python train.py --encoder_arch="vit" --encoder_norm="layernorm" --encoder_activation="gelu" --encoder_head_dim=16 --encoder_parallel_block=true --encoder_positions="learned" --label_smoothing=0.1 --decoder_head_dim=32 --decoder_fused_qkv=true --decoder_bias="all" --decoder_cross_attention_every=2 --decoder_tie_embeddings=false --residual_init="none"
Rows from block 3 of the image encoder, named by matrix and row number. Rows with one number belong to one attention dimension. Each number is 200 + 40 x the weight over its row's rms, rounded and kept within 0 to 999. All counts start at 0. After the name is the row's rms in percent of the matrix's.
# q: attention query (encoder.blocks.3.attn.q.weight, 192x192), inputs 128-191
# k: attention key (encoder.blocks.3.attn.k.weight, 192x192), inputs 128-191
q.94,092,157,240,284,175,246,197,179,275,147,241,202,199,197,211,151,203,207,226,198,200,225,165,176,169,203,199,139,229,199,138,181,275,253,198,213,205,258,155,240,187,248,189,187,195,179,184,185,233,264,306,144,229,122,220,224,220,177,188,141,256,225,232,171,238
k.94,096,169,242,217,255,164,230,240,254,206,210,194,143,158,206,181,217,159,255,210,171,190,256,192,156,226,187,217,263,218,221,153,163,202,209,242,199,264,279,111,205,187,213,179,214,239,208,220,174,151,118,265,239,160,254,109,131,167,175,212,221,144,205,185,181
q.95,092,191,189,138,217,270,148,273,269,173,219,189,191,192,244,173,196,151,214,220,235,165,201,184,153,200,211,236,163,210,209,147,145,143,188,170,228,206,197,173,150,201,184,198,257,265,235,203,206,143,124,227,244,165,224,231,157,190,212,239,249,160,232,238,231
k.95,087,167,200,234,163,256,160,187,189,200,213,240,242,227,169,211,197,219,131,196,221,179,172,186,258,181,207,172,210,215,217,208,129,250,246,197,206,194,170,188,187,219,217,287,207,160,216,234,153,213,221,108,163,194,204,313,240,207,212,202,223,176,183,177,232
q.96,089,201,184,175,204,171,203,216,150,210,148,119,156,153,207,124,141,226,203,153,218,190,195,205,235,274,173,197,233,201,204,222,276,187,221,250,205,174,154,176,149,246,239,253,253,203,221,222,194,130,184,190,190,144,265,168,245,115,170,205,225,270,211,263,201
k.96,079,194,163,180,207,143,225,177,266,231,206,188,70,160,154,245,136,220,194,181,232,198,222,181,166,220,195,169,132,224,226,239,259,166,201,211,221,217,233,198,270,191,179,143,248,215,198,203,211,235,173,295,226,245,236,164,221,189,132,213,217,146,227,258,174
q.97,076,136,163,242,203,251,219,230,142,142,181,307,200,182,189,196,184,209,197,205,244,230,144,205,205,222,194,167,119,199,222,227,155,153,223,179,174,156,185,285,200,186,224,178,255,175,193,246,205,169,162,147,210,232,205,212,197,179,212,202,200,233,299,139,248
k.97,110,192,227,199,196,177,207,170,230,163,236,290,202,227,131,167,227,158,207,236,270,191,233,240,174,246,134,188,286,222,154,158,135,233,187,110,213,232,144,164,197,151,189,151,278,186,199,213,216,199,160,195,235,179,188,143,174,209,237,138,212,157,197,189,294
q.98,108,178,185,298,169,246,219,202,164,131,278,204,167,223,189,167,217,150,240,186,196,237,195,117,176,208,277,220,277,236,172,223,120,213,155,210,145,239,214,232,186,248,202,222,265,173,121,213,148,244,268,129,194,158,231,269,139,198,167,176,202,237,230,268,212
k.98,084,226,303,229,189,263,210,249,203,187,197,197,163,166,188,166,169,193,177,189,194,233,197,164,187,246,167,161,122,181,240,173,217,167,164,197,161,229,193,242,186,198,256,141,221,216,113,187,226,226,226,202,198,254,216,250,239,196,291,256,172,175,221,192,226
q.99,066,203,185,167,252,209,243,126,176,201,200,163,177,241,263,208,157,167,167,216,205,211,195,219,233,268,143,172,160,242,193,337,224,198,231,172,174,197,249,237,129,173,224,237,208,195,205,218,252,225,181,225,168,224,253,132,187,137,176,260,201,210,235,192,226
k.99,068,231,226,240,222,256,228,228,218,239,174,220,215,214,209,217,177,205,185,177,208,275,168,195,202,204,252,229,172,203,177,256,262,161,167,206,173,169,202,329,208,253,246,79,155,196,153,182,230,207,177,201,190,289,145,180,214,200,217,225,195,208,191,300,204
q.100,087,184,243,138,276,160,242,240,162,178,199,136,160,277,184,195,267,204,208,176,195,176,281,187,186,246,169,253,207,184,218,242,246,184,217,187,213,122,124,159,137,147,208,275,185,148,188,250,196,160,191,230,178,199,212,125,164,170,125,212,178,225,230,203,184
k.100,089,270,196,288,112,164,190,182,192,185,213,167,149,191,132,237,188,219,225,182,183,247,183,249,143,203,231,207,182,207,188,262,198,191,244,163,190,245,223,146,208,185,169,182,142,239,166,216,208,212,211,191,265,243,160,275,224,216,193,230,152,219,162,245,180
q.101,092,201,164,270,218,173,215,243,159,206,199,314,208,154,148,212,190,187,271,210,277,216,173,258,201,177,189,169,151,199,222,208,151,216,294,174,152,237,119,181,302,179,175,144,207,224,250,248,194,165,161,260,215,219,136,173,178,100,235,154,216,234,203,192,220
k.101,089,176,171,227,286,223,222,198,192,179,210,229,226,274,141,212,172,150,209,196,252,155,205,175,217,238,213,189,242,207,214,201,173,278,288,168,193,253,199,208,226,157,182,226,258,234,179,215,168,135,195,150,223,124,160,134,201,202,215,161,246,214,231,191,247
q.102,083,186,186,148,279,210,238,234,189,187,176,80,155,177,210,135,212,225,233,190,235,257,243,223,212,215,199,254,204,266,205,231,262,209,211,197,155,165,149,115,142,193,229,224,193,248,162,196,283,163,221,241,194,147,236,163,140,162,150,215,198,219,186,215,186
k.102,091,234,233,256,199,233,223,184,213,201,206,158,177,125,142,218,166,291,227,190,123,136,190,257,177,232,262,164,152,203,239,210,256,136,165,205,215,164,282,212,247,217,238,124,159,235,219,200,302,184,238,234,139,257,216,196,229,170,132,202,192,222,226,189,156
q.103,074,149,142,119,212,207,207,128,231,146,135,163,175,170,259,237,183,244,169,204,187,164,179,128,221,179,168,153,213,191,206,198,249,198,201,204,228,236,260,190,194,283,221,293,196,164,204,135,199,200,210,222,141,215,247,220,239,277,251,148,230,157,286,217,149
k.103,077,186,219,190,148,211,191,159,173,239,198,195,162,140,254,243,161,189,131,155,204,157,241,194,222,127,235,210,172,175,241,216,179,125,149,194,184,217,301,219,232,153,247,193,184,98,243,169,198,238,196,244,194,291,179,174,242,291,177,179,181,244,271,158,166
q.104,078,178,156,300,159,169,271,152,175,179,227,263,166,184,153,168,208,236,219,177,193,245,178,191,162,242,234,160,195,165,198,169,110,181,216,220,172,223,250,239,244,164,173,154,254,224,155,260,135,239,159,186,259,203,181,220,190,141,243,129,158,194,150,204,217
k.104,081,158,191,155,239,220,218,238,244,250,269,241,186,171,259,198,193,181,226,206,262,219,279,194,222,279,111,187,256,207,209,156,174,282,233,131,206,245,120,209,253,191,144,162,256,182,125,157,208,189,145,117,208,119,223,271,155,141,262,204,225,236,194,160,209
q.105,106,232,185,176,198,206,148,166,266,241,192,188,243,200,215,293,152,199,177,196,146,151,143,161,273,120,191,181,144,142,212,175,205,213,176,194,223,227,262,232,199,255,159,189,117,197,209,188,223,254,186,226,186,289,196,203,243,285,205,217,248,133,198,190,170
k.105,094,196,224,148,177,130,171,214,155,210,195,167,262,254,286,213,312,197,109,181,219,118,186,198,248,195,186,268,220,236,184,180,158,180,225,272,224,250,198,184,195,225,204,243,168,146,204,208,178,216,183,210,145,160,141,221,188,220,197,153,189,193,208,163,179
q.106,098,233,186,292,178,211,170,183,178,222,152,284,254,163,210,238,105,166,242,241,198,154,146,174,186,96,197,210,141,199,231,178,191,231,141,206,166,204,251,234,263,192,189,92,186,195,184,211,150,246,231,164,211,210,174,179,216,177,216,191,203,178,214,225,224
k.106,102,142,221,171,277,197,177,224,176,193,181,155,219,269,221,182,217,200,180,243,223,167,184,186,259,198,171,206,224,200,236,196,194,241,204,224,206,175,95,164,133,149,188,277,242,207,162,206,112,178,199,162,187,186,240,177,221,236,199,179,209,206,140,154,221
q.107,074,197,229,200,158,266,186,227,315,176,195,106,204,200,202,185,173,180,189,251,168,170,179,151,240,209,188,145,214,237,184,184,266,170,193,266,235,191,219,195,159,216,272,177,122,170,261,132,187,202,238,216,172,218,235,204,233,239,194,174,251,178,187,160,193
k.107,087,157,177,157,205,179,258,223,239,272,128,177,213,183,223,257,176,191,173,201,252,193,234,205,226,186,203,203,191,226,226,205,234,154,195,228,199,195,180,202,158,253,198,225,152,205,210,201,184,210,118,290,171,275,163,174,259,218,117,171,197,207,258,225,197
q.108,090,186,263,206,216,183,203,200,158,184,248,199,125,210,222,148,256,264,189,178,198,174,246,164,238,260,277,232,279,225,210,255,200,196,167,223,193,217,190,222,188,211,149,209,255,150,181,236,132,247,212,153,259,165,241,251,154,239,201,234,228,230,220,182,221
k.108,084,247,244,212,193,239,220,175,259,216,194,211,172,116,149,122,163,213,198,187,195,249,254,227,181,224,185,187,154,184,193,227,260,179,225,169,195,237,177,263,225,221,190,117,214,141,136,178,260,259,223,165,183,180,226,264,202,254,247,242,109,188,203,197,167
q.109,082,202,152,209,121,173,163,162,255,260,172,221,281,238,211,177,186,186,176,273,174,136,150,288,198,140,200,168,184,214,176,193,182,185,207,162,194,164,137,159,216,193,202,177,158,201,176,188,255,241,155,257,191,286,160,189,243,276,221,142,240,180,150,196,254
k.109,081,190,164,175,229,164,207,224,211,301,155,249,254,270,266,215,192,205,199,243,136,195,199,184,223,149,191,168,227,177,212,149,192,217,285,206,206,163,183,237,214,184,234,278,198,190,139,219,194,202,223,191,138,154,225,198,254,216,208,187,264,156,189,201,262
q.110,086,188,212,168,265,214,241,254,194,176,188,164,219,207,176,177,166,200,184,204,272,216,179,253,141,300,163,193,240,296,179,251,159,217,244,113,167,180,179,179,221,180,208,193,269,176,138,233,219,170,172,186,171,142,208,211,206,127,228,239,182,235,196,224,195
k.110,082,205,140,246,157,267,242,191,217,248,195,208,203,185,119,191,122,233,198,233,225,155,154,219,174,170,204,233,168,115,201,219,219,251,246,147,195,247,175,216,250,156,202,108,155,278,259,176,213,214,154,189,263,202,226,183,232,163,215,183,189,172,192,241,183
q.111,082,209,194,229,146,152,163,205,213,241,189,205,235,234,197,299,192,195,123,226,196,135,138,195,235,139,225,185,185,172,169,176,286,156,116,180,214,218,197,187,175,155,219,277,123,158,242,155,207,256,171,228,125,247,161,244,204,264,197,210,227,159,154,210,236
k.111,083,161,191,124,197,164,191,208,117,174,182,224,175,244,212,161,213,198,180,150,210,170,202,170,238,149,266,196,234,176,177,171,104,136,154,187,181,232,190,230,176,213,235,304,234,153,198,244,166,207,206,107,240,171,167,209,206,250,181,261,179,158,164,182,237
q.112,114,110,255,244,238,204,156,186,171,144,249,228,264,146,235,197,242,197,205,154,168,144,214,183,127,217,206,213,246,199,197,214,162,225,178,157,161,231,219,244,148,138,144,152,180,190,112,199,140,217,117,180,212,166,247,104,119,203,273,205,187,231,182,174,171
k.112,106,219,203,210,224,180,237,161,224,235,176,224,245,175,198,199,221,182,183,211,206,210,150,126,224,212,159,230,206,126,230,200,207,180,227,215,169,184,204,249,139,168,156,217,195,201,141,175,175,218,225,119,130,246,234,212,162,115,244,233,174,193,171,187,233
q.113,086,190,222,212,230,237,278,209,181,215,182,136,210,215,223,116,200,254,215,199,232,231,212,141,198,270,177,229,274,179,163,178,240,183,155,109,164,196,137,198,172,230,188,275,213,225,174,267,190,231,234,193,215,189,184,163,194,185,248,117,196,198,186,175,193
k.113,084,220,219,221,203,209,237,242,231,187,161,237,136,206,187,214,208,238,204,273,182,234,157,178,185,238,178,169,205,182,196,171,240,176,266,194,279,174,168,221,243,247,196,151,142,226,271,230,228,144,194,145,201,210,137,151,224,136,271,232,244,166,187,245,268
q.114,099,168,235,160,218,219,187,205,189,162,210,119,145,227,224,115,172,162,242,193,206,230,273,227,163,224,187,181,241,241,195,219,228,247,175,182,205,144,201,169,97,165,211,201,219,202,182,241,237,175,184,175,258,116,219,184,186,190,235,202,118,309,166,181,189
k.114,113,294,199,203,224,236,214,215,198,165,151,158,129,147,199,164,124,245,276,173,174,235,211,253,204,215,176,186,170,199,231,238,246,232,232,204,235,110,169,183,192,216,240,195,216,217,161,190,308,150,252,175,174,192,201,273,276,151,236,215,162,285,265,220,170
q.115,112,233,192,222,146,211,174,221,213,152,164,230,229,119,226,276,144,175,169,236,105,204,152,176,266,84,167,175,140,199,188,137,253,172,199,268,227,162,197,185,236,306,228,145,161,202,215,158,217,219,259,221,162,264,122,174,249,238,195,239,258,175,181,137,215
k.115,107,100,244,233,173,198,167,169,204,199,254,191,200,166,253,231,262,132,181,223,220,159,226,184,190,177,207,241,222,220,150,168,172,217,104,207,186,262,254,148,192,190,174,172,233,127,194,207,128,251,201,270,267,194,203,112,110,263,146,166,241,171,171,168,196
q.116,108,208,160,187,142,204,221,162,266,162,174,202,171,168,198,258,174,144,193,182,225,208,201,178,224,208,245,210,143,170,184,147,156,177,171,259,267,201,260,206,274,226,188,233,207,207,195,224,152,206,179,196,240,262,182,232,197,228,124,207,169,174,271,221,142
k.116,114,214,166,120,179,248,191,128,154,253,176,270,212,238,204,295,190,206,171,192,250,149,176,197,243,157,243,243,216,204,199,196,156,157,180,233,235,217,231,198,204,213,286,254,157,181,247,245,141,159,144,237,180,217,203,249,241,250,174,192,171,224,183,187,138
q.117,125,187,232,183,206,209,145,173,235,194,136,149,226,194,245,208,158,238,208,201,164,228,212,148,237,175,179,139,139,194,245,216,311,221,181,194,172,183,198,199,175,242,267,197,181,188,233,187,277,252,265,218,154,214,203,213,207,194,251,197,192,218,135,184,207
k.117,108,132,268,175,228,228,101,183,281,174,264,215,159,190,233,207,197,114,224,231,196,214,236,156,187,198,198,150,238,250,159,216,199,219,93,198,158,231,205,151,136,227,223,159,250,221,229,146,248,246,196,265,222,169,272,210,168,251,177,153,235,202,150,222,225
q.118,102,168,253,175,136,179,174,149,229,141,198,152,173,152,197,269,231,164,173,152,204,195,213,189,112,180,235,179,214,175,224,196,263,164,195,243,163,243,244,173,231,245,213,179,145,193,180,182,208,247,169,196,155,303,177,214,152,252,123,272,197,184,211,231,168
k.118,110,197,182,169,187,194,187,154,196,200,181,163,249,164,233,211,196,177,118,215,175,135,219,149,252,123,234,207,197,196,248,154,208,162,137,250,174,188,235,204,208,291,213,222,202,174,221,158,170,239,209,210,120,261,238,186,211,298,180,279,216,170,164,202,121
q.119,109,194,161,147,215,196,261,256,165,212,165,171,190,223,161,137,174,217,235,238,254,223,172,250,187,252,203,184,213,252,180,202,168,227,216,156,263,187,179,204,183,166,209,266,211,253,240,270,161,120,219,165,250,110,207,199,250,164,192,171,140,201,235,165,206
k.119,109,247,189,220,160,150,228,198,207,221,199,206,145,196,104,174,173,213,256,213,175,231,189,241,154,220,218,205,234,252,164,243,160,285,273,163,244,174,232,164,187,173,182,148,185,223,232,222,216,134,251,166,253,113,139,189,235,87,247,227,202,199,219,233,227
q.120,100,282,126,217,164,260,199,152,220,267,212,245,225,253,203,244,197,187,184,176,200,183,148,210,226,142,240,201,199,146,191,126,176,181,183,214,178,232,194,226,223,156,176,229,137,193,222,216,147,230,186,172,190,254,197,223,267,205,146,222,217,142,220,217,215
k.120,106,164,144,208,162,169,177,172,184,221,209,265,230,260,221,298,252,126,196,214,214,123,134,178,240,168,251,215,221,202,171,189,168,206,196,198,229,180,216,224,160,224,170,191,221,192,224,170,58,270,223,231,235,224,184,186,160,282,220,236,232,109,201,180,243
q.121,103,183,225,224,227,149,159,208,147,210,216,276,220,129,184,266,214,157,219,204,187,190,171,221,166,184,189,244,200,248,145,163,152,234,243,222,213,170,183,161,176,187,230,160,223,225,231,223,250,217,168,185,208,144,142,139,158,206,281,259,208,221,222,177,245
k.121,105,165,300,219,236,170,201,179,183,169,221,217,192,159,147,240,203,179,209,248,165,250,267,174,208,274,142,245,259,214,161,156,211,209,249,183,162,212,242,133,105,188,140,203,224,186,196,162,154,193,183,184,233,122,181,167,86,90,258,157,156,248,180,173,216
q.122,084,221,130,170,179,164,223,237,215,216,153,142,214,217,173,144,144,205,150,220,174,220,156,189,266,188,237,180,251,252,171,214,228,233,244,196,265,210,158,134,248,212,304,255,198,199,215,274,241,194,313,199,263,175,180,251,313,193,222,199,167,258,180,260,172
k.122,093,190,181,195,180,149,163,202,211,226,242,216,126,206,180,177,158,175,296,152,197,147,208,272,160,218,219,192,235,278,140,242,195,227,209,177,230,168,140,155,198,230,234,137,202,183,222,231,266,150,183,210,280,132,169,208,196,238,211,208,160,173,239,175,181
q.123,109,198,155,231,190,182,278,219,237,206,223,249,198,236,156,176,210,223,224,264,278,193,146,181,187,223,159,206,254,196,127,160,122,183,191,168,201,225,232,208,220,103,154,210,177,234,193,228,148,174,196,195,277,214,203,187,231,177,190,215,208,170,233,204,272
k.123,133,244,152,229,183,205,235,215,168,239,133,234,215,187,165,188,194,269,207,209,212,256,204,260,206,237,212,184,201,216,214,198,152,187,299,185,216,211,163,228,267,104,206,234,168,206,197,260,172,166,187,203,223,212,163,178,260,148,142,178,189,242,206,181,165
q.124,094,185,195,193,204,168,225,248,214,220,273,190,168,206,164,133,192,221,240,206,185,227,179,235,182,305,216,177,209,228,195,231,199,208,160,197,187,175,222,200,184,155,165,292,198,207,157,241,206,176,185,175,230,208,197,238,214,192,187,166,148,176,200,227,198
k.124,108,274,146,158,230,242,281,213,187,236,213,227,202,169,156,176,152,217,209,175,194,200,221,273,185,236,220,146,208,189,249,224,219,205,253,181,269,159,155,167,252,159,242,243,135,258,256,264,220,108,189,163,176,197,185,186,307,181,148,203,160,223,236,202,152
q.125,114,157,243,251,207,279,212,180,215,239,204,143,187,214,237,141,236,192,160,165,151,227,229,177,114,211,220,209,163,169,279,246,320,171,189,149,152,223,199,226,154,164,141,219,235,177,225,100,234,275,159,258,166,232,265,213,160,219,150,189,219,158,250,196,196
k.125,103,187,184,128,231,243,161,184,252,195,155,170,213,218,221,179,204,188,185,208,211,201,214,146,196,185,237,163,159,165,264,225,207,212,130,195,179,240,156,252,250,243,187,199,221,190,186,121,273,238,207,228,145,240,262,198,214,239,200,130,199,180,206,219,234
q.126,102,106,222,263,239,231,209,200,239,240,202,193,220,186,218,196,223,188,227,205,219,237,212,169,126,235,191,216,272,234,208,203,206,178,178,146,108,231,205,236,168,132,167,194,268,126,166,183,200,206,145,244,240,183,206,193,133,187,301,172,217,206,178,166,270
k.126,091,227,183,197,189,244,232,277,231,240,162,177,174,192,211,174,167,241,193,184,229,187,181,156,232,281,213,188,161,110,275,254,272,179,234,194,191,163,184,245,243,177,162,240,218,180,168,262,288,203,210,126,97,255,212,242,196,150,230,163,187,196,253,165,201
q.127,112,243,233,247,196,125,169,197,170,201,157,320,234,168,176,318,202,163,214,231,176,169,156,169,229,88,204,210,203,220,130,131,180,205,230,292,216,168,243,170,232,202,155,162,131,201,180,209,128,202,224,214,183,195,133,179,205,211,206,252,232,204,173,153,229
k.127,107,145,242,234,217,156,209,163,209,220,234,222,256,167,211,226,252,173,177,232,121,214,159,185,250,223,219,237,267,178,112,87,151,185,177,242,180,231,243,159,128,145,100,199,212,172,155,184,114,234,190,189,221,134,186,137,156,201,178,155,219,241,156,186,207
q.128,086,182,180,150,185,181,237,179,232,197,164,208,231,150,172,258,198,204,205,277,178,170,178,229,242,131,182,195,143,222,213,200,234,177,184,149,242,185,224,135,248,264,249,201,179,214,279,182,222,215,208,277,251,207,179,114,194,240,217,180,221,205,201,176,178
k.128,090,148,220,204,238,178,201,213,153,203,202,176,170,182,218,251,177,149,194,208,269,210,198,249,230,204,155,199,236,279,158,226,201,224,272,247,153,217,131,179,183,187,236,212,248,166,214,245,152,222,148,282,259,203,200,125,130,125,173,175,191,202,149,185,217
q.129,079,220,202,289,140,271,188,220,189,173,232,199,231,205,145,204,235,239,265,199,172,268,146,197,175,229,227,164,207,255,192,160,196,171,211,213,240,255,189,233,203,181,168,201,230,156,184,232,212,204,211,153,205,202,229,276,199,147,181,114,209,186,158,246,209
k.129,089,239,202,169,168,149,248,264,265,213,199,176,181,241,219,187,198,225,174,236,211,227,231,213,166,216,153,232,195,220,230,179,169,225,219,143,154,237,208,198,243,188,192,250,229,185,234,206,183,201,240,211,271,244,155,187,221,235,176,137,234,100,194,232,200
q.130,094,93,233,170,192,186,185,178,203,159,294,223,201,216,206,173,254,109,169,225,245,135,234,200,185,231,265,211,232,208,156,204,173,203,227,164,116,241,169,168,179,212,194,168,255,199,224,208,176,243,188,194,239,149,255,188,183,201,146,152,244,124,288,230,207
k.130,095,203,246,183,206,246,193,183,174,255,163,157,225,186,191,228,207,238,178,189,177,158,192,196,194,199,201,238,132,224,245,182,257,199,168,252,252,228,227,157,167,180,206,277,133,196,148,115,142,154,283,214,160,275,198,222,197,173,171,223,152,211,191,191,171
q.131,091,280,242,152,266,239,151,193,185,217,119,204,263,158,209,211,250,261,229,181,139,120,224,173,264,187,240,200,207,138,178,216,254,143,220,220,263,190,214,183,203,199,231,255,114,239,253,166,206,133,193,183,103,218,189,201,225,238,209,271,207,189,222,146,164
k.131,103,136,179,160,174,235,182,174,235,189,290,187,159,201,189,189,159,124,225,233,237,246,166,210,262,172,236,201,248,211,187,177,188,262,252,275,219,188,238,172,202,228,266,97,274,186,234,206,181,180,160,259,182,152,167,201,240,223,155,179,209,209,217,211,222
q.132,105,220,229,134,212,202,178,224,129,176,115,120,220,140,208,175,178,254,165,141,174,171,221,189,182,185,145,204,170,180,202,185,254,206,223,217,253,161,196,193,226,250,210,216,142,268,172,136,215,177,205,255,91,225,175,191,216,129,211,274,192,209,182,147,151
k.132,077,175,204,187,196,127,143,162,182,186,235,192,194,180,199,174,177,223,234,222,209,193,193,230,199,157,216,216,194,215,191,120,180,231,225,192,200,153,159,181,187,217,228,142,158,167,251,253,271,143,209,284,166,211,109,179,239,199,287,227,202,266,196,111,223
q.133,093,162,171,220,231,180,236,153,183,189,261,216,290,199,160,181,186,184,255,225,224,224,227,227,145,233,259,189,223,213,160,220,187,244,193,214,185,222,155,196,184,188,184,193,237,194,206,208,148,207,141,155,265,138,260,194,169,203,168,181,166,212,161,263,249
k.133,098,230,253,212,236,248,233,194,236,208,201,105,242,184,270,189,202,274,206,131,216,236,212,185,148,162,198,215,172,155,259,185,193,184,191,216,201,240,218,276,211,201,158,245,154,176,116,134,188,261,148,135,191,244,219,240,167,147,190,204,201,214,204,275,148
q.134,095,148,173,275,219,192,277,186,162,192,279,161,173,207,200,150,237,199,209,188,210,204,242,181,167,231,178,209,239,243,144,290,171,238,263,258,146,191,217,221,151,126,210,198,235,166,176,213,169,199,171,148,222,155,239,249,171,156,207,220,110,241,210,176,180
k.134,115,244,237,256,237,210,230,164,155,226,151,133,208,148,168,230,246,244,187,147,124,167,247,168,104,174,190,181,192,146,187,184,216,125,165,216,235,232,253,223,162,239,180,226,139,160,163,181,170,183,257,118,197,211,283,209,212,175,225,281,178,218,258,212,173
q.135,093,297,205,174,147,166,224,226,206,264,178,194,208,203,200,206,208,300,179,174,155,216,184,224,234,178,182,169,163,162,266,177,211,152,158,215,193,181,236,244,263,218,225,201,101,157,242,161,236,234,259,176,136,231,226,217,240,195,208,197,260,146,183,141,228
k.135,111,191,147,196,188,188,185,260,262,208,197,246,207,283,200,151,197,181,190,279,260,223,171,222,182,216,191,182,238,256,186,168,199,234,257,186,202,222,169,157,261,185,243,193,232,182,227,273,200,211,145,199,255,209,152,205,271,239,204,97,223,171,242,236,259
q.136,080,246,232,260,188,188,224,209,151,176,197,195,217,164,231,185,217,201,257,136,220,200,230,205,190,255,207,172,232,227,259,266,181,214,194,273,258,224,185,289,181,222,157,220,194,234,117,178,209,150,234,139,144,180,235,243,259,165,228,229,187,201,145,228,227
k.136,103,213,214,226,185,211,185,247,273,185,216,163,149,219,215,134,189,230,220,159,156,244,191,152,129,209,206,131,231,150,173,229,208,170,187,198,182,213,200,256,205,231,228,129,216,169,191,132,241,231,234,159,141,182,216,261,168,217,234,246,156,200,156,235,195
q.137,070,248,185,201,185,138,173,262,224,268,235,198,222,221,193,195,185,111,253,164,195,214,211,234,183,241,175,212,227,190,292,145,129,173,116,183,161,185,280,203,181,188,212,238,182,206,191,213,153,199,170,191,110,160,214,163,239,191,200,233,183,221,211,164,218
k.137,082,161,230,214,150,278,141,178,238,198,232,223,143,163,270,129,221,155,188,230,212,185,246,139,240,232,196,204,182,204,195,190,192,275,223,247,215,246,140,250,198,238,230,105,299,176,195,170,265,215,227,249,188,182,125,291,144,247,168,148,215,267,199,207,236
q.138,086,195,222,162,162,222,125,237,159,279,158,194,212,199,227,253,265,302,189,129,111,193,223,177,210,150,169,229,181,132,241,228,202,207,157,229,243,264,210,210,235,182,157,199,158,169,170,192,237,188,262,102,185,184,202,243,206,155,215,207,252,225,235,237,179
k.138,091,206,94,197,154,246,163,247,227,231,186,244,216,219,232,169,143,189,202,183,237,175,161,218,194,184,211,170,235,226,217,166,166,173,200,264,169,210,232,176,244,222,245,202,153,171,287,182,211,156,307,219,231,246,106,243,246,235,169,221,242,139,237,152,211
q.139,120,129,203,208,229,191,191,191,184,179,266,210,149,240,202,169,220,177,188,172,208,185,225,218,210,225,232,212,283,262,215,214,136,262,172,196,132,253,194,200,170,161,140,220,289,174,148,225,159,213,135,179,254,140,250,235,159,212,180,164,194,229,202,280,194
k.139,090,210,246,210,145,260,152,207,215,252,192,157,209,158,155,207,231,246,116,159,196,193,219,154,191,203,217,253,159,168,259,170,218,163,171,160,208,203,254,224,194,184,212,256,154,249,153,183,199,189,186,209,229,253,234,305,182,219,120,242,203,191,281,221,170
q.140,077,160,103,184,187,200,151,236,249,172,192,175,235,239,162,142,142,202,171,264,242,234,164,166,256,166,203,176,201,151,276,185,148,241,152,177,230,162,204,181,238,212,274,188,139,210,256,241,161,194,228,214,206,158,175,197,257,246,229,95,194,207,207,151,241
k.140,091,166,203,223,209,170,208,182,193,168,228,199,155,221,153,199,256,188,234,187,261,221,149,237,200,243,170,144,317,190,190,225,222,234,258,166,181,168,118,182,188,173,191,233,282,189,170,282,165,192,159,179,219,109,236,146,180,152,219,179,233,166,193,192,256
q.141,114,254,219,132,176,210,173,222,253,228,116,242,229,134,210,246,174,213,131,180,181,173,184,223,189,144,155,180,105,195,218,181,231,156,220,235,256,172,206,164,208,243,238,211,122,222,258,191,175,146,256,266,137,233,205,189,164,246,261,215,226,177,168,140,163
k.141,089,160,164,156,243,134,187,237,143,202,207,267,259,245,201,195,212,180,228,273,256,170,180,188,202,201,226,199,222,220,123,205,176,292,243,178,240,198,202,255,174,216,191,153,211,207,234,234,192,218,134,138,188,187,188,133,245,188,310,160,178,187,168,169,253
q.142,077,116,168,215,220,218,190,147,213,216,245,180,202,204,181,234,224,184,169,192,263,256,223,169,228,222,160,193,242,203,131,189,181,238,254,125,124,246,209,169,150,180,182,185,221,223,191,214,192,257,139,193,221,203,188,187,149,215,170,159,211,199,210,259,228
k.142,095,235,227,151,225,204,247,237,169,190,127,198,240,171,219,221,219,220,133,145,161,166,250,224,170,189,247,252,188,151,293,223,216,171,193,217,200,192,185,261,142,228,156,267,101,277,183,190,151,189,152,230,155,332,265,155,222,217,224,234,256,179,178,203,193
q.143,066,204,147,207,220,160,126,225,232,196,170,121,101,239,138,211,174,185,256,318,234,238,227,238,221,273,218,227,180,190,245,166,266,216,166,180,194,192,223,121,177,167,210,231,182,157,235,175,247,222,168,230,240,192,201,229,184,245,219,228,175,179,176,263,175
k.143,076,163,225,218,216,242,202,172,194,215,214,231,223,189,176,206,209,259,235,213,231,180,139,157,173,230,131,228,207,208,209,210,225,234,240,98,200,285,217,201,215,229,149,229,203,194,144,248,155,212,218,271,232,233,223,99,195,168,200,162,230,171,163,213,279
q.144,096,135,225,254,138,214,176,198,214,157,229,248,153,212,242,184,258,162,225,210,192,214,226,181,166,243,267,257,209,225,214,136,262,180,182,239,187,251,225,146,176,227,192,141,267,203,226,181,193,275,111,211,198,185,208,210,242,158,160,156,246,195,213,195,190
k.144,091,208,132,232,163,272,213,158,166,271,195,104,206,231,240,194,244,209,176,200,148,223,206,211,244,200,249,163,201,200,255,277,194,196,181,268,155,200,203,270,202,183,207,263,228,142,202,237,156,173,235,168,194,209,245,260,162,209,120,192,213,205,183,268,221
q.145,104,262,178,257,205,225,203,179,240,223,146,191,198,207,198,179,172,312,167,244,143,216,183,230,228,206,244,158,191,148,193,215,226,120,186,227,200,186,170,237,224,260,267,205,163,164,193,234,229,211,301,165,199,247,244,263,231,211,170,186,216,210,240,224,231
k.145,091,202,207,190,214,170,147,204,175,182,198,261,179,214,211,232,216,177,155,238,224,218,220,187,171,192,183,170,223,220,216,181,250,232,183,120,153,199,213,238,229,231,187,97,242,206,189,136,230,208,159,238,217,184,153,206,176,238,201,172,211,158,127,188,266